Weights of a small sound classifier.
Model: 5.3M parameters, norm batchnorm, activation celu, depths [2, 4, 2].
Training: soap at rate 0.0024, 8500 steps, batches of 384, held-out accuracy 97%.
Data: trained on short pieces for a synthesised band: melody, chords, bass and drums, 26041 training examples, 125.3 epochs.
Rows from block 5 of a small sound classifier, named by matrix and row number. Rows with one number belong to one channel. Each number is 500 + 40 x the weight over its row's rms, rounded and kept within 0 to 999. All counts start at 0. Numbers have three digits each.
After each channel's rows are labels from the 100 clips, of 14848, where the channel reaches its highest value: "peak in band" is the frequency band that holds the peak. Only what is clearly more common there than usual is listed. The data: short pieces for a synthesised band: melody, chords, bass and drums.
# convs0: first 3x3 conv (model.blocks.5.convs.0.weight, 160x160x3x3, each kernel summed), inputs 0-79
# convs1: second 3x3 conv (model.blocks.5.convs.1.weight, 160x160x3x3, transposed, each kernel summed), outputs 0-79

convs0.58:478519570493523444506584580543513520478430491465558486546531378529533538543530570462472513545555439497554538514491468458556484504546486513505471493471520528525565553527500504577487504493443547496500457558545505552489544501523487569522515554
convs1.58:543476499443533438483493462476439492437514484503461432468466439424463453488471489466435528514494468507536483494452505465528442407432476470499516462512483458492510438433454482525462400427481507559473472511474472504528485443489469416506476471
peak in band: 1000 to 2000 Hz

convs0.89:518508536477425464510457526402482472511513477481423463564397493501519515484493530566505505543409572502453505486509490466452520488532502533501497529488556424556475526482521500515438511548550463450504469437540468462580569569551530443473485545
convs1.89:497548501532508549518476527438496471519572560497547482519461476462454487567505529451474425508481509499450439508516581440503501450496482489512498584434443529539538491444505525528509516559513428482592425523511452530463514513490444566434527511
peak in band: 0 to 250 Hz

convs0.49:425490505421509547503522498489500542502490488537503463488517542556463468558437536436509496457536511467549409508470451537511468440507474533489521515437544450478625553505472548533489559586533489484491465515531460487512527506439503578548552533
convs1.49:466500502481570466457507439461489441409516444515549461498476426390400505576489523521438493542564460480563502516476516446497481436478460496474460500553531508504564448411480550462442443499474463487484417469424465500532526590476442494432542521
peak in band: 2000 to 4000 Hz; 1000 to 2000 Hz

convs0.127:522509533489470502496459511475536532497561560548529511481492579472446504471485486510491416441479499560446550554508531437460503479566483493480477502519654533534545518562502462449528547541522479497495463530508550522463546512557487520487504550
convs1.127:511504526470595467497480545517449442486476576475407446468524450448508459585493472460454488525497468503531496499500511437484526520493495512454514438536542501451553480461469483499404431494445480451426492514460433491472496449455475404483464514
peak in band: 1000 to 2000 Hz; 500 to 1000 Hz

convs0.124:466464459493485515459533436456459496518446465549436459452445489510461508408426487409505486500427522515465482522453453510469443547481555529539484519439485473475472482513538435451440521479554510439484541490493490511487518495455533449538451484
convs1.124:498560496523529589493474503434580504493495548558553463442440533536463496564560494479507480432469520544497446517497529449521587483550458477476535517471484488550533546487504536447491510541556513588461494510475478554491528561510496527404508483
peak in band: 2000 to 4000 Hz; 1000 to 2000 Hz

convs0.113:611527465511424543462475429465523453494522407512502464504451450504483491485462464483456463515462546455490575472495565543507452447477514476432508519521499480419428437509482469433496521487533405465453428477509465469461466518486530451526506463
convs1.113:521523524496473557515472479480465465537527559481468426440515550535494534574482513497484476501480538500467495460474569465468452451496540479499464531457396521481548532457582487514457519515505433490471545573511464470482431426540517527571473472
peak in band: 250 to 500 Hz; 500 to 1000 Hz

convs0.36:483469573445401435483543489495474509555482428533474550541487444487555522471481542564524515453484505488426455468528459506456471559546508498536489459516440494516456551495470503475452465465484485516527579545575453531520575526444495531399478468
convs1.36:531479485547527486530533540439542485437515521500438522503513492477509453520487521501463497453510479512527472470468570459493467533446515425503428482542460512537518578496484472440472526477536491598456483479508485525536560515492450516446513490
peak in band: 500 to 1000 Hz; 1000 to 2000 Hz

convs0.86:500474545526462499502449510479465452551467514456461498497415434496518556444517452508512494513454560508464499447567464495490482597593528497543445482471481503516395463455538473467548432426444476527512531447503503529447486480481508484506472459
convs1.86:511442485521490431565533547546512476491523502518456439457476527539608493505559449456500485480450511471522546531520523463524504499519503511476553527538538484524486516485433516524574565441552481572517520528493530498479430413595487440528471503
peak in band: 250 to 500 Hz

convs0.110:488583445471495519529482540436480409578538495515520520501494482474496468498442467518518492498493568486485509493466503564470449494435528549442519506448545478481493498527473449425492530495530491552463513504476487467499447507533495466532515481
convs1.110:531487492531519497491597627528458466509461522556542520494487460506505472546532475467516485478462410501515483583468529525485513572559508506430511509612515619468475512459502516444491508501460503473550468528454488527476422478471479482459517542
peak in band: 250 to 500 Hz

convs0.122:483561534515529443461511427545517560459486472517482485540562445474604489545538564523463495543513434477510563462502505531509500399507482514497541503521502541510538527530512591545532561557478525501550456542564500551522454526513508465487529564
convs1.122:479516520436573490470541531493496482426514447482465476515439425477404456567462536495403483525518480500513425448458556486476471425411486526526407447600516489495472507432483459512441476502437465492477461530443468553537506453452468449463534503
peak in band: 0 to 250 Hz

convs0.65:502524466478489481594477495560550533450479502556551522551556519472401491503473510481526500485557481514525588482548573533535524445513490509400528482548548565526537512478496525437525617575522527528500491490541532521493461550542465573489529523
convs1.65:515513459451575423467443535487481492434496474465456440511557503458496438535462499495442512562491461439546511486470495463421466397455492492486447465551513499471493465416418483471463436445457490466482486532471459504503454452496474389480479525
peak in band: 250 to 500 Hz

convs0.5:445489536492517455452592506500435509465389451513506460493480509513516482472512535545542511491537528519478455528528404477510418503525485532543441471547534454514480471549450485527494514482464482451513461582479488534500534474453396548507530448
convs1.5:475548491473556529448519486501510486434544446510546544536445434516467478479497519458437553512585530530547438503472527460540412465486495521481428502565459459473464548472530525526475536521503442577588488518462398472574522432530481536438565500
peak in band: 500 to 1000 Hz; 1000 to 2000 Hz

convs0.159:542477451441423497472448471470456458499451451504431495482486474476546438454487491480522476453457495475483459481473415532520442447465540466475457474476517486463433462467424444431468461509459483473464463486472470429458468534490534452528453421
convs1.159:450467554521464509542466493520508495554500497470508528565542444485591499491520483467526594526506533458455528575526510520511485579527571482502524581457480548530521559518536521539494558496544486571534544585528480489483470540546507461558578486
peak in band: 250 to 500 Hz

convs0.3:436406495492498523462492451516481410507475461517533456515552452525474480537446513503423498439563483502520457492470452478427476427524525471530472505578489465544456449586479526469495515500474414442485496492525460505451522478424497505512533547
convs1.3:494515524502517478468408462514433507530521453503544533483463501400474475481528514489467472525556486485566510520536501479423501454497555493441486495475478446505486559564577460492448536497538446516543516500477443501518505475498486524509616615
peak in band: 250 to 500 Hz